config = dict(
    arch='mlp_mixer',
    model='image classifier',
    dataset='made-up road signs on poles',
    train_examples=122500,
    image_size=24,
    crop_scale_min=0.8,
    horizontal_flip=False,
    translate=0.06,
    targets=['symbol', 'outline'],
    num_classes=[28, 5],
    norm='layernorm',
    norm_position='pre',
    activation='star_relu',
    mlp_ratio=2,
    parallel_block=False,
    inner_norm=False,
    moe='top_k',
    num_experts=16,
    moe_every=2,
    expert_mlp_ratio=0.25,
    experts_per_token=2,
    shared_expert=False,
    patch_size=[4, 4],
    conv_stem=False,
    layers=8,
    width=256,
    loss='cross_entropy',
    residual_init='zero_last',
    optimizer='adamw',
    lr=0.0018,
    beta1=0.8,
    beta2=0.999,
    eps=1e-08,
    grad_clip=1.0,
    cautious_weight_decay=True,
    ema_decay=0.99,
    steps=19200,
    batch_size=128,
    epochs=20.1,
    lr_schedule='cosine',
    final_lr_fraction=0.05,
    warmup_steps=380,
    weight_decay=0.1,
)
Rows from block 3 of a small image classifier, named by matrix and row number. Rows with one number within an expert belong to one neuron, the router's apart. Each number is 500 + 40 x the weight over its row's rms, rounded and kept within 0 to 999. All counts start at 0. Numbers have three digits each.
Before each expert's rows are labels from the 100 images, of 14976, where the router gives the expert most weight on average: "responds to" is what is common among them; "lies over" is the class under the peak. Only what is clearly more common there than usual is listed. The data: made-up road signs on poles. In brackets: how many of the 100.
# router: router (model.blocks.3.mlp.router.weight, 16x256), inputs 172-255
# up: expert up (model.blocks.3.mlp.up, 16x64x256), inputs 172-255
# down: expert down (model.blocks.3.mlp.down, 16x256x64, transposed), outputs 172-255

# expert 6
responds to: struck through (39)
lies over: face (47); rim (27)
router.6:447509520466464561514496499521476501494470420463512543472519526448471489526459479506476545531491440534418468515489519528523543530469461541481525537481523508516471390484513558520552510572454479456509461568518531514502518579546534410515496455553485474531
up.0:599531489547508426452432519491454519431538514441571491517501495557534495425503432531523490456554564484517469521525437470488504518500470490441485485502545503524473509490564488573490594508568553550498518442550482519519520489549431513490442455567443501446
down.0:429514500493526539542437515563444449464506516505501461435580548540486487515580480501472539455474518499503448474530469466578434522553547461486530539508549535478520463461487481523454535531488495460450482548446525486434530532504514450557485448494542454410
up.1:549498471506496491453493454499490580577504511528493560410466523458412483498468471557530563522420415514492506466483476465490448460471493560552450558475469486534426415505502506438472415440510450526481464540528568483508446552505515512511536490430457473544
down.1:438552407533467500462503544490513554500510554579506552520583460515566547511366506524523460493490456562526540518438521555491456513490534555521472594518516494513528471491443520461430492453522484481471502478539535549551492493483473472556485598490445479517
up.2:510507451537552503518525457511531514529459537509483448464496461516534499460516474459442432498481511485513511536485514451535416471468521497526556409451462518518550498472499494528495421513583544533519490533508539508500453503531542476591462595498510408474
down.2:477489542547532559538492524568441461475536536489516499488554581485561417501570488480485491477455485524575526451562469505565438548530507495424496494499511459487498518517512532423480518501516406441501513502493545464457491560512490473488425482443497457477
up.3:469459530480465530562524518538483486512496480547495567547521556452507469495453522478497547471575546574455484540480503533481591518555457479484511509525521544513538505461478508494553503526432471426465465525499464478495513479470481484462545461470536607531
down.3:499507449457540454501504492540421500416463554489494488456514604473503454532491533437512480550524478489453512569504470490488470429470410482520491493496555501551505556485523494494521507516411443494447501557505486490520553409541475555451515469517460533493
up.4:460482462429540531554580444509498467445488495544498483455575470493524484559534550527565527531504526516535506487492405501462498445509512466479514441549550549452545475460544505506555501509512483474534511485580519449585496474440574477588523469549463459505
down.4:467531522486493553505480480523488495477493546525533567492539595554511481526558472517482502462457520524584505487499443482542459526482492481426469454472559516532512513508497453482502549524503470481562530555477534448496484570571454475493420471465492471504
up.5:515525549516465532545508514490530405531525551528463516416508445479467559467547476544580514519491522493494432480563543529548544437473548502446512474578504497535518520501493448484576460499493506530580455474485540452556498512450470519453510495493514452513
down.5:481490589465456488478515587488513460498580482520459523589544526487518435508580483442501493486501513485483475547515432530577519516518529458489510521497476520533483541515496481545516491557502503493477500489520570467486478429508542484487467468459485487498
up.6:533461512570485561571528477447509458519520488584465515507552494475494492443544551480459520465473502588465524546471508497588536538513542468519506411497500542454567516510446510464478493518468530516507495416467554498479487556482514485520558526482544491447
down.6:455540507491511505541528568525503517452510510498547528488591599526529461450536572455508485509494461460515533506540456600477524557410510413468462475514549538495531509417578453453473581512506457508520524545461511501538491553532473446480444566475540481518
up.7:545504530527441491507491515509479446481534553564532498481479470544594516476405512484473517466467546513514542468566505433540466497565525438523425488584501453518543555480479514450483506462479443480554447474479543508542470496489476594467508541462506548418
down.7:401474580483475534491475503560499475493546517516487492463586549472514476524522466519431475558432469547495541493483524470542431546514542506463403478467528486498508502471442505481526522516405522420501492550485489501512556560567481506495468474418557494476
up.8:445535479566465506504459445521485463471460544458482411554535507545548481538539498544515525377430482529503467410502483485482446510472506562463559548582517531505463472494544546567514540547571481434491560538416521484452525488514476459519429466509470503400
down.8:470440438486495499575493577443494485549452509528488482502483467469506562472455436526497491442482532463487429474533479483514548525495543514485516464537439532522459485476486525521468468545560539488530452484474488540499507462464476509528575531448530526455
up.9:558561448573553546505475484470490518568426476558452546508576507507514477505548515537506583472494444498480500475469446452497504491405474513550497488475439552523490449527500486551503443563491499529494439504494519454521415513430538495511527487394487527486
down.9:475539536486497565530476585498517445476535579495577522474503585493508469474553508429490519495447474493557536496581500554554481508528554515473479517447528500485524483417494474488500538535436455475550514533480510510461544616542492475494487483500527485499
up.10:554556516483498468513519449507521515581517505422473464501467523473478583529574578508548522501560492477511541485501473553497520569475458534519550498529483546469526486544488525539444482479534486501551511513493433519559407536379533508501520510473548504539
down.10:458443499506502516461435455528556501530535495476494537503483496443514479502471484490485579510526589509559518432558548544567509551467509534458478460530489520519436460517564490526536479476474492488547491544579489545531494552424529446429513404523496531597
up.11:558485486440467534474470432564477494477483425533595573457475500482471468517450449507507451517448467545521506518476460478463504505457450464591409521444556465528481483529487510403531528531512465581531453506593501520524479545558501500542544513504502445548
down.11:425534480482500530519479494512524512509483557505469470544593523491553536489471561497529512526465464546548458550456524508533502448452488524469504562552574465513474495495525479447570451543458509433478536472540494561496528538506456472571547615526492442480
up.12:568552484506500439556483457495501471546491529439497505561497568575499515491522541525449519451569509494475550517506501506461537537512500494561469516471460470516564524499492536467438531477456472465480519551495480516530505519505459510467495541392553619518
down.12:429559508421491542546463553545484488386512564495489466536612501468533565515459505477526426538475465522514530607500449537535488480462432472512459454514531485487522591447460489467523515542453416527549491456497416529477549470493514542425509430508510488512
up.13:444478504628593472476481519469530403510453515575528522527496460505552549510475429500465533495472478546437506456475597480557502455541564517504533452530520483428509527537494490478558551569469481469518509429429533539474538525554473475495551448474526533536
down.13:456599543449490508516483541499489489517520513493512554553577505531616443518559534500519525526588451513550533500576463557534507575448507470494501502464472558447486518445493394524516542516493450499536528483469580515470529522587482496485437526443486523516

# expert 7
responds to: hexagon sign (55)
lies over: face (75)
router.7:452483527534521519497517546505506569531522517549450440494529521532570439503397470485492533527452466550490493477465449512528512477491557555570522443545478508504494495452459503470564467539489496492479468538524489488515544488573524502511442515437488508441
up.0:528483436507511484456474487518487497515472538482544494507492490510464449499455519495463542532472490535451521479483588488523472547509548499482510516469570475480481491497525490487506521541459462475532565527486591510434490552519482513483510525535574507501
down.0:521466541410521482535544546536520493544515522581536443527522592532562417496543519492501480501512514459530510522535581496448518436523504439566441454455461531505482524516547489432494489504524467509516525488529546509502482450574487470460489444482503494540
up.1:485501521555465512474463491488488467446490512517493493553549434503560456568538452542445486430447489553478477454462504479526479497442480513517445509491445480506514522554544517416521575602487442495472529481465544463424533513493471444472515472478530518467
down.1:522533490520484475523511526502500472458522451475492467566460480532512466498532551519537506455526524399472463507575534585438523475488516482457568477469520522479486448520554492555484469489565522516513560448458542494553517447515523528514457503538489542494
up.2:469430474426486492499540538441523448485444505504529514521482468501462504495505523549496437471485563490503508516560502502422513481582525404475441515568591463537459554543543492444490517510536485453543482468532547455463465437514533508449501494489504484478
down.2:447560489478507466503499574463532494519520494456448425528484472517537477486564530518502485516514532503549486481607525539547466523458549471532511467499514524468494461511509480494485427500500490480500558481415503498477532505478462489548467474510483429475
up.3:479484507505519552524548482470506511486492506527430470505516516546555536516437579465519595530517472512471493545492486563575507469502432400512544548538516509468485471433465463508447446476512536554493463578481454424572492492498571537527493511551522450442
down.3:541464428531550474495494547516474572458407538499508483457497473501515537495493491516490465511414527465551466539508489407516504524533518465532509434515397471494489482422482447488515521533487491590504529549432443497543513438521476529528524528497443531445
up.4:480523508466472547516474578517514527563516431418525533457534556544524502547499517477529486554462520455564470535494586614530503516473575486452550538609527477491513508501505449481496441458508523488513542549580530487454534533482487501465475509520532463520
down.4:510567474428523540534474552493439545453527562494452556459470491509475484492570509501501448483550497431512485576526503490532441477558463461452551516514515517513503517487483501605525475482461466487563489471533500551518556531505541432433516521544485483536
up.5:519471473505570499514514561432536470513472460455472563459473458507453516505476534481517474497516590448547508478518476454479478468598491501502474532490526510583389485566538467525500454425579508535541409504523475472530420476482513475497495474544487420563
down.5:474566496523521462512527559428522469517493505487453427500517445560521470511599464478503486497505522517582496451551531539547458568471539466510518451497492595486471463511556452524472456510569498512502581519438473466470543521493489520550452441500492466475
up.6:530539503490524502499484537490511460488487466444529497473445458508478528564605559527461444430542405462466515516527515528471480517510454491528509558451527481452453506542540511547482524429515492475536532418476529512475442457440553484442567496572565470507
down.6:475568507519494461524469551456522492503537447482469467523542461498528435519556498495535480520519549495553456487589563563542455531439537463513547456494507533508483462492582452524461465526538534492521567503470485478475521505494466489533476463466430475478
up.7:549560539466479520522473598499452534537551410453550533445526548532510436520499489462506469526464570476514451534472527554483482483463571496459548503550506519505546469447477438537481459460451566502446485500573513473479552516500426473469459532504437474514
down.7:482537511476509547543451456578466488471589506465507545460450482482436485494524475504527486381562545469477496524524500442527512473519465538503507563507512484496567481567387549542498531500481485478539492446503522546483498526461523414344538490529484558556
up.8:479460510538459547545588516492557433534514465535460428462467433470482507476499517455513428493469552427602507439480547482513507502578556513510505498534556500472473503542462501475494461513550581512534480505479491482489506481499509520524496496541506379526
down.8:536482518524464527644520484425495493531521523488522454546520491506477548464561541448474512505510463545561500526548452602550476548480565546514556398513464476506545473507480529518425480458542449506475496537499532520517528465542505517504487493519571450492
up.9:523525514482551524483474619456488512561547470526509572454520472426479487425448543498512555518595536536473504516487467446487533517534462503529475512511491560487562540495504520511512490504438498492457437476461472547544439530466449491479559512490496568557
down.9:543569511537553492605505507446478447500534460538475536488466500569483529456487505420499418496519583497522528524456499485548415517498538447537548498489493488509545524570458512567430518480467541541502529417511598495438518511506455463483555532492511481503
up.10:534462531510561521526495509460507468571523455553530518529464533579464482465514464496558433536440505500440485533455454544374554453496485438528547459435490566492554503517471494486487524517502504499507458486512463461503522545536471576508469548469506477476
down.10:514435561564414416525519466526510513508578536462566531573519469503501543513487440444463494525519522540571541516430431524501566492509497486518435549422493474573577451494420564508459559465458475531576480510516518500502497488508499491355542479491491498514
up.11:503459463407503521473513585532511520532477511512463512420529514508488415501487487487521498470526534512537500473503611459507508464520558583506467517502487431501393567523556503500578408477479495384523502512522541467436495439553507508434484473465520575526
down.11:503439496403441546524539545491496463588510586554549524435440534470450452489502563505540509481515524476445444453584572505543506496495529496516441385525539504530478515548583511458508518490524497411515499464512551491515493473510509498509494462484531511551
up.12:561496506515513546575557598517481514539527461507442471428510572554489465476552531460526519496514511537555534548475541522542498471553456496520536516500522483479510505444415450569443432380502533550439468506505484492537469532515529507514517553518469454487
down.12:500463480550507498694537545514486426490479493510548495473511517532497488513488460503468450454457500468499483547496516521543479524519553482488515419516436512514590469403452450528466521458520528544530486550476501474478527475517466515444465503482472474466
up.13:580429490487521483485475548492506491490513535423544520497498498541519465499481572458463488546452501470494481548515523539526519480551518450487444493560656468442493534474517454482514504549546523461560523533529559496534523475475465533421488462572540426479
down.13:466568469463518444487499532537511558532505552475469462499499542505529423484560549478515539516556488415530580546522528522539482490431529400547514489463464486496482483475561498527460478401559520591524566464533533520522513462568508460571468539555518480548

# expert 4
responds to: triangle sign (55)
lies over: symbol (36)
router.4:430539516463520517512465504496489492446512558543521471509475443490476469464516430470509506429523496437489472520533536420476501532545433457496508455431501518497469513498496490577485556472462490585468525463390480566531583518531425544519425517541464533454
up.0:496500529456474554479503507482527451465495473552498553438551492426485525531486541448466457477517460508486531484433496570559478510476474483513537488455601534548477465432548500574489497519449501517573466547523572487525510568547548434483522532560551428591
down.0:519538500514392550474507503550494564505527557512471508525570500497441441490464497556481517534514407572400498559563458526489545504485543543609479490516516545494582543536495521528515512595513542482524486485474515500488498582519516523469524466517478527482
up.1:539519471613491465486468472508451515438538539510427410459456446541497474518499506537472495519383497530484503531503553421561387541514575549501503470546554422485537479542497555392532512449476506458514516475483432495439491527516481550563463531534500461482
down.1:394515529468474416484479593500504545494511539470535490507500479480477500511595457519510447472474468571488518477485490451466473408464522529570446447442494425531540527536509498503508534548492426573495461506466501575502503564498540468496508525555518418457
up.2:423505472431529564565536506559550504458443557536452474527492572468492522522502640508528489501487506513499534541477476489535579517535481418528530491604566502481472531500477478548520468462521442500471471513498472472538537485492505548542475579530619419501
down.2:488566498433525473510499565515457535499481540508452515519488529524476450528512574539523525452496492504514551480530464447528493499510537520558491472569534462500531550544496630460469493530499406464535550540445590507518457525422540509562430573474521498549
up.3:527467536487447524485469531471472527470522491550533582575526515471616424530521546506482525543528484567481564532483502530551556566456449450585464559456475558528505491439487403529504484535471498458489489553523519436514522501538577466494495540475494548523
down.3:480486498493528517537483472475534556543466479470454475491497536434479535526510530496553473502541454555586471476512486472488557478499534506513500434506457562449473522563483496521553491536504450406517502435592542510445530508460546493523577541529474489472
up.4:488500459406448552621569456537489503469464488479494558509485533448419466540516594523510516487554509509544547544519514597500542565565465426530538460484568527485492521466487514538440499436520481505511445526547543517479540521467531437589510565575557485499
down.4:513572573480439521507534494528528487455628535475474543510524532483463524548510556488438488580533470551503529544501400567541510523467495490538442434557505479497517491447540478477498501497494486512567493611510518501518524554488462524486545491510466441525
up.5:512518505460530457575539518501553493482421497492498536572439563563486485565515509490484524473526525467466564545479491522457527458567433456532503461450557499498540430519497446535402563500482506544524537524505490458540522523529503492554475583543548481565
down.5:366514492447478574570520586465411519442561575518499511478517452470441536484489529510554534456494468533512520469526521448540500505500544586513487520506514490526464513527509554526465500483486541546497488579446499527536511547493507461563577560567505510493
up.6:531476468501530459487486500528501508490429524537587461543473535487492521474500521477491469509452502546470544438426475505489473486521540567556451597459548511495519479417555449485497524522465404446503510553485454507493523510513513546535482542513546537522
down.6:485518467427528504508540543583447602432517413495446416495499510516499485491508521487512517546502477561507488460507470480505483438416470462555513509560520566534428530434573501490462455529558456438550412522513485491497488513528558492547631483517476469467
up.7:471404483448479535492549597547487513524512474573470478468505493466518430499478500504595541431489462508492471497513510461384542476503421483475503551516542508492426515488518507463523447476543507482462469537446499453505467424493507454515446521508445508446
down.7:515419438519438505465530517481557558584449500546448475485476567571528479538454480505532507456461487514496503473497473529466617466472495483506480440574420559453471502528487536462505471522540451517562486498549516465473453459465489539503414555397451546474
up.8:511572469464483518475475510493521519488490478504445503571507534498546469534542613540483520483578534478472544576503486494532470530483456490538519475460448532462521483500498451571486481470495492504493516537507501515576507516527515513502488568506530579543
down.8:343523546474496542531478488449498527533554465504490520543501453519547535524418561454523539528496450505485510489510500463490571518464457496566479497534460467519542495518486509489532541572504544535486469508481517497514481506432474482516500517427535517487
up.9:509505521462552435487421580540493478573514508484426481470504529529517557535490463496559512513479498473492450504514529576532457517464503505463515533613545485508474476598510436504580423480527546518566475528505464472582474485446468514443506441506475413499
down.9:530479546487537528517541465520469472524530498437473481563448499535506459532443444516461459498448548482484451562508516561457494483566503435456460492550489505455516486516448542483433492459537488458563488485580507454497533461494446546548487545503432485453
up.10:472510470411505490535544556519575572506433536529495460496497570504471520445517523526517479462515528515489537466493494487500485495438535489548492573469481502543459507461526467530373448482453482465489497523475490460461476473481538550527452523444546454482
down.10:461488436412459490535506533558425493476459491496473485516468575468482457527550543503472515525476508537497578428402423511458465447482449482501518538543499576490463527525537481475489444523532443418472466598476491455544431464479549544542529507503449481529
up.11:465424504473504510523509421523517500544444509501462440486482497493528574453507497515515482528478439512471484479471520612605539574450524508569519511563497491552467517501536510446449406469516491488497500557504476474466491462401579536491500508477593459515
down.11:565526520492493480528540590573466567452511528458418530512470616513490459523496487549505505513432507503526503579519488494567457453488477472541509435487514492468456441485511514485409465521504477492533533562518516515495465583443468528524545587539486468541
up.12:430508505531487503542467565528460526512523504537499475524525523406463483524581568551522471461475512555525475492489523509448527580440525567506528497469444502501542555556459513525541409424482517461406492531468548535388477449448520467520480524412486497421
down.12:570493489429431479482479553542474537480599454446479469498451560514514534511518529465504500515522496560490556534543490464521527435488451422538454433494555545481603519559556507492492517468546458530547521522585543455489454499429506515477499562522531462538
up.13:519523529516486517492513461469501484445502453475434527430491512533537543556459589510451535484445448492443493592458478563591452419480473472570548494485517530550512478444531451522470460567445534504548472536570449478518577562549568464490516524538565465555
down.13:565499537512442428503487514519513536478508545473490491518468574553520473459516489489475461488489512559504558561493441541533494463490511459623451468474522493417573483506504535466498524478546453550543494464465590493488457558517536448441564506496480496549

# expert 1
responds to: pentagon sign (53)
lies over: face (48)
router.1:434522463471538529412433469544452525525506438590520502601516462541536514507448447528548428490607482478509485482535446487485540521474460478590498533432471521545483481512480497502509530513529503590443484495488524563506472508513544465496484561441471557481
up.0:490476465518459540523516497482611442623490470545503562432589509468431517511549512520475529484506494502440482466476548484455461436453501511516531528449532526407483514524536449512472505553503533499513568543511469489466473531508528484510514478498530506512
down.0:491530498604409500484450465451490503499511518513524446539439561467575499532488528575506538512541474539540486455510516510549526502533537546494515505428427476489488603557519495519476483505471454588480513581511456432504522649506526524528522500457473490468
up.1:533564486469545526491495503447475538435472520560501513511497518550574549530513490400542453492514511447491451513483480485472451481446533462479491513463562508445478552506526523465542583467546443593510472493533402546532483514558493533457491527538482412464
down.1:483524443473461535547506465447486422471504508493570445520529530516529466525529454490513510471495497470500447506511485480488441486521505521501536583499488431541484502458555450525529525539556529527497501560570447487501541498551558517548540515509479521448
up.2:410507471454484514543511529486554485486474489457473470534582498491515545440566507497505412493469450465518490504495558637490541477497565533528548437565565474497496508517508464508480487516495524559535541529562521468461490357423536485569527526531524485463
down.2:505514501582410504506446488463473482523499430465496474569474573490515537502535508499540536479474531488510473502521448556435507521521450518509505603501455427507453492515492462539437462493543450565472501606508458436534525522530530518565493525465481515461
up.3:469504512477506525461486402500460477457453379469573560566481494485497539570491481542545519621503476475450471472525426560504557478480523496412490554499555525507521471454548483455544531567544513573471549471515485540501507459413541512486540426533487454505
down.3:491474544519428509503535466526580466552494480492438525502531452440522496548466483495486451444488436491539481458516465503482569487497475532521511509496462441500511539458520450472542436573489453490525471577482471413516443517561482510559499510422490468478
up.4:458419486532511503441507545470544475500487489515599553523567470461541484498402455516427459591446542482615556433559482549478526575523546486585472510496429473540540511553532502451520516560459547470534476476602515504432541457455505461536523514475523508546
down.4:525509474507514536582518502513512558496562482551352458424485489534552520486506516471481482547489501502466564555489554472549456518449481429510468511501473624493508510509476495499462491446517450500435519464383507517531533448431471482532498491502566472533
up.5:425540430476496538482493481476537529537475448504541536532560553460409505527545515497588507515590474493435457499540537573401617446423454499450523507500504455488492560527535529481498574579482536486471541543555494504502520471483455478509502414510520551527
down.5:534497469584411459503429476439471507492479494489503485586448510536494547485538526476511560471536536452492453508501498527449511476488473500501526513475495481535522526511504480543466535460567451569442474549536498450496520581513471599531463556495509527489
up.6:489511497442440572488502473535481491518518503501504532550515529446494544512523502501623542544550404504501448469533484561442542509516455532513496473466512527455439507481566467416557511514550505529470563491539472494524453508461545572476544412484504534510
down.6:489498486536439496499468481453524442482428531512472521550504484426526533527464553519473536500494483464462480445439561484518576463525493452547488566461477447502512465424489462609463449563466470478472507529509468452567503520510566537461478524510463520453
up.7:449539534504567514499464571456568536467535534509509494469566429486525448556532486500415488538534524509467499457530520449497535526527563591477476478444487532464479519564492450566564552559446503457504543454480502510456556480546515443422492494513496502486
down.7:516519409577482458476448476584488586484411496511613484466444622510506520517543532582504556550540520483501490565513479533495472519488487448515541595501478462486501539512584532504496598560547472526510495567512495502481521540445565493535522503495514497523
up.8:455569425352529502578475502518557480550378458521563536590559521529443534466525532489503505469552474436473538548541485547451489423536493402470532477511583466499498604537522495564471572515493455498484512494519467474444529458471482548623493512531539550507
down.8:471516480562387496503448473451519493537481517513470469539438571521542541483498521524551517508496541538508462528519464564451536523497449488487502548460463438524480536530491460564504440482527462570531468588501469416517494562529544504512485529419484547427
up.9:565533468542509481500468470496503409543468450509494498543437477538459400470489477478499521443487534442477552525470574458465444497528516447518470491489473446457533513504479523550456589481451479482529552535444523452469514569461415501507456518511500498450
down.9:504478492549420426537483398442473522521462441473533453581435481544550528512507518546517540515552531536525474517490425562503532534540472470479498517493503447477521489532431463600480507525507483535533462505470437470526470604466484553524501543522510571479
up.10:493481474495492521500490471505508504495481498481482490488584545494441503492578503507446535500484467522419459422541546573490576506487523497546439490532520406461502573507545485448448532568465498446466502512521552504478537530503495465503542429497520537471
down.10:535500468617433464496532437481486516520476519489564400535486542524491462486536525557529528509574527475502504482461428539466522491520465532493510508461444509477494564571518505566411540478580465597475503591512472451464509564466490499510421498494498545497
up.11:387509498473514516500529518509537506561525520463416468484521534481512502464574461462488539465502495539525507464480534560524513504546571517485515519517518484443489550588490519569522496456608581492494466474530544451453511486488537467501496481549534462469
down.11:474527499586386440470464517448483491488499465509500457546451521491543511535519507516546557514482553473471469509519452547473537527507416536476510579454460443528481520530477492524497463529555465550462486613510458421554510588516544516535468518447468548430
up.12:508506444590476497489479545521486454473495459426516505427456405515485433480461514495432505467555473435556559495494520422549432536511570445630441533465502473488501476446547488529450559459446501547559540525495500486511562557496502499506557509560510488474
down.12:548488524500543457495565524467573590530527508539464447504535510468511581479524492473507515551461550498494506529546492534554486494455554504485588484556507487482502427446491455488419459408493541476509471554469496534465451488433434536505455539542564520490
up.13:521496482549462523498472419499454466493515458502480508505516522446493570521503486549581444512581508448449443511477480542421530518459464488454456510445502524506493569576569501444538531565518535589459530453538508531553424488420463435494555472458451567525
down.13:425478534475478493477417462485454461518496544447491464519564527490508513474515492488475555477476529488420444446482460423517580452522484589493485547543521470482470609543461566523544531533564449512518451590562421501484493488505529499456483420512547561446

# expert 3
responds to: square sign (98); yellow rim (27)
lies over: rim (30)
router.3:525464515502496562576571511514549485477463536520480536419514442447497482525442534493447514476463493532542579455506467442545441509570527511564443524447512502473485444487510453513477444506458497472557459529527463433504492549489588436529507485509473416499
up.0:533495511533519501516509488558414583497552455532474372501453520556527435479501524482509516533484514502475467564486539524467532441457535513503499446494519539565552519460478492488546501499501540545393493514537467497540504533540448464513502540494434492463
down.0:501497486518467488597560451502475522442522542403522469618491455553549541456564559439452486467529471495451569526520504565481456514441500498538485491495527484490519551465438497495490497498522509507528497426515528566517535489524530475482479516540526524457
up.1:561531419530515512483491569469484539538561504489450578482517571502475443491504469455476605524494538534521491502511572476520484418494557488511532548473492487495431473450551431439481445500449599562524454557482461443540483566521504469572499521419487488528
down.1:566547525432520543641460548498492459544510538523519506458523473488503481463453484435477610533510486558519498529548534494503486483502468451497515492503555522548482426466465471548468478524479438533478541566460515514466502530545480438621522454472521493478
up.2:479455573499486474485500434523510473525587483465467451569512494507522493465498525478476547489415482434517503477465479509476494579510443491504490597561479534475561469460492471483476460539559624485521468551462580484541478483437493439482464461484468464435
down.2:461558486480489453512479472517514436500452462440565499467485485523500498489552494475514618556470531512499533462494504547435552459487497537466551480521507523491419439506694525486493511523552480464527480526525577554449527543478468489664542431554492513509
up.3:471523516523492452561487529481498475506518532483436541549576547582535529485560538512514627481474521536470433463492437515498491530512516550333536460609508469430505535527459548515537507540543516478480477509457434491533481517451492482527483455477496474476
down.3:441535487474509430509480463476493540449572514514551490559496465523503506508472527504516461487564489528445454536468454504476483489502477542422578502526495500497536571526475575493479592475535486494436518434493536603492499473504476463474487520507480484415
up.4:445531521478521544529554490532538447454425540455477491472525460440460533528537544510445456443530429484521560432504467415487454570485465506564498538506498493410454502507486497504453473510503490465525479533501500467532423432472600516531530541511529467514
down.4:519495509502506517401503515499480518453487544513451459440520545537497467520526480477497492471463571496499449492515483400537526499545474477487417428541420532437515473457643512439552476475505485490502551523519491462484521478486444520337477372463456539521
up.5:485462523476517538484558560528526442465428542468509510442496462438406532534472454471467448399520531487538526447549540425470448514572535509535489528463525425507480484496587483472521505457435513446537458521511483469469420444508568443527483535457499503539
down.5:529533471477494496466486515494532563472498520518427522438520548477513473603487553456502507481506507473494526511463512460589482506483415450546444492500462547475480529477565401474520428512535499479535512604484529456518438518503517505377494371527485487501
up.6:534458505551440449472478483482472502550517543515504407467469496547534497540538484486528487563413529489548474517498456476509449430512487526505459486564499457553545520531442504449529486456587451531527451453518519474509566582511481587482503467521458445511
down.6:516527525487514470596537512515480549475472476509571546515533526546515503479507505444418468494452440466501514532467548631503435546477520524549551612489525529483505504484458547511508540488500531462448486427448393541430576510519483499527468543536484459446
up.7:463482504477509531488542554543531434472423543485465507438500492411396528527503480504463475392531463466540530410512526413471443513532495529536498559476495453458455478518591491473495479489465507441521500544502496446499408437514556463550501533472504479511
down.7:542551472526494503462485515479496587445479555510457528429500524500526489552482532446514505491487563513516494526514457416583487505509445465506457457530478561457490476469595419481543438488527451480485501574478523482508465491511469569368486361533502495515
up.8:511554457561505501460514568423546510524475541530474545447496412493454503479458500485488516444524521468496494450491491364446405497476534521512489533460468465497471494566599477491489493484498542527528469514465473477508432488531477491533515540462480459570
down.8:573558497526500539436474540411464546460504541507432578427450419516555500461383482460520528479522543539540499507561498404525507483506475376474415522510536513481523524477553464497515470507533457476487531497511494475499461467521477443460491399485527558535
up.9:393570476503483474485492478454518473531465505503443579524572497491563490557576505505503573473502417481469500442481506496488507500402514504485537498544447497427427476564490509523485492583540524505525476550487488458501447510470493459475526429479496491484
down.9:491494538483500526457495479475482523505582513504514438512495524561522542496568566499513418431512534541517492534442451549537518446522542516452505437533499531503517562509449623500516546478525532487509490399476565589514599462480508515464475517513514512506
up.10:502562523484490464447457517486476559479587480443524472530516493530516505473546488492526499479540513472417406595482486486471506468416452507420529465497460519426506498512509544563492488490534510550438494452452558515481502470471430492463492478507437501547
down.10:488490501479481451528549494488505515527527455466547509615479451543560541441510543520506434500549438525447541551519513545521539562483545538522527529525578523501523556507493549500506531505457528483516493405481497572529545517556551453523490602543506514543
up.11:465487440505493517439526582438545546596585529535445496519463510447445475472486426477575536481549511482534508446536520434385514476503498525513564562431440507483447483490553452486457461506541614535470480531457498459547441474483521468551459500417466488534
down.11:569552512472518457582458467470527476547505567485547486441477461512461500473439509439487585548534488529477557538526502426486460457466456504486542440500566455492452399550517444597422513518476445525473485504485544439501481534488461472654505514548543462466
up.12:521465485495499521532539436491541472511508612535555405494498533537527562518561495518465448450455510473573542495530513512470494549562449542569474509514511477512467542525466493503439482412491452471577459489546506491483477479447505532428467457542521487517
down.12:448532503539538444444429527490488493537465479450483452500517565436503491597528483515486449507468529509445471452496518527506541501531565527513594509516451531475460479567521543529533528538576598477468507531554547475466471494512572472428485511517459493443
up.13:461536441513472522487485455555494563467471506507465416514481549571528525457526539498557494479578450441467490522542511501508483442422488504465587532532438558437421528510457489605498496420513498531466565523435489516476554450473466546446442566510488531504
down.13:489494518478509454514548488484504531503568463463520479606513442504536523438495557516450424497576444556505514530505500540555525529477513561546528555516543531500532499500522588501482540540487588506513498397490516554579505534546514460526468616545519520509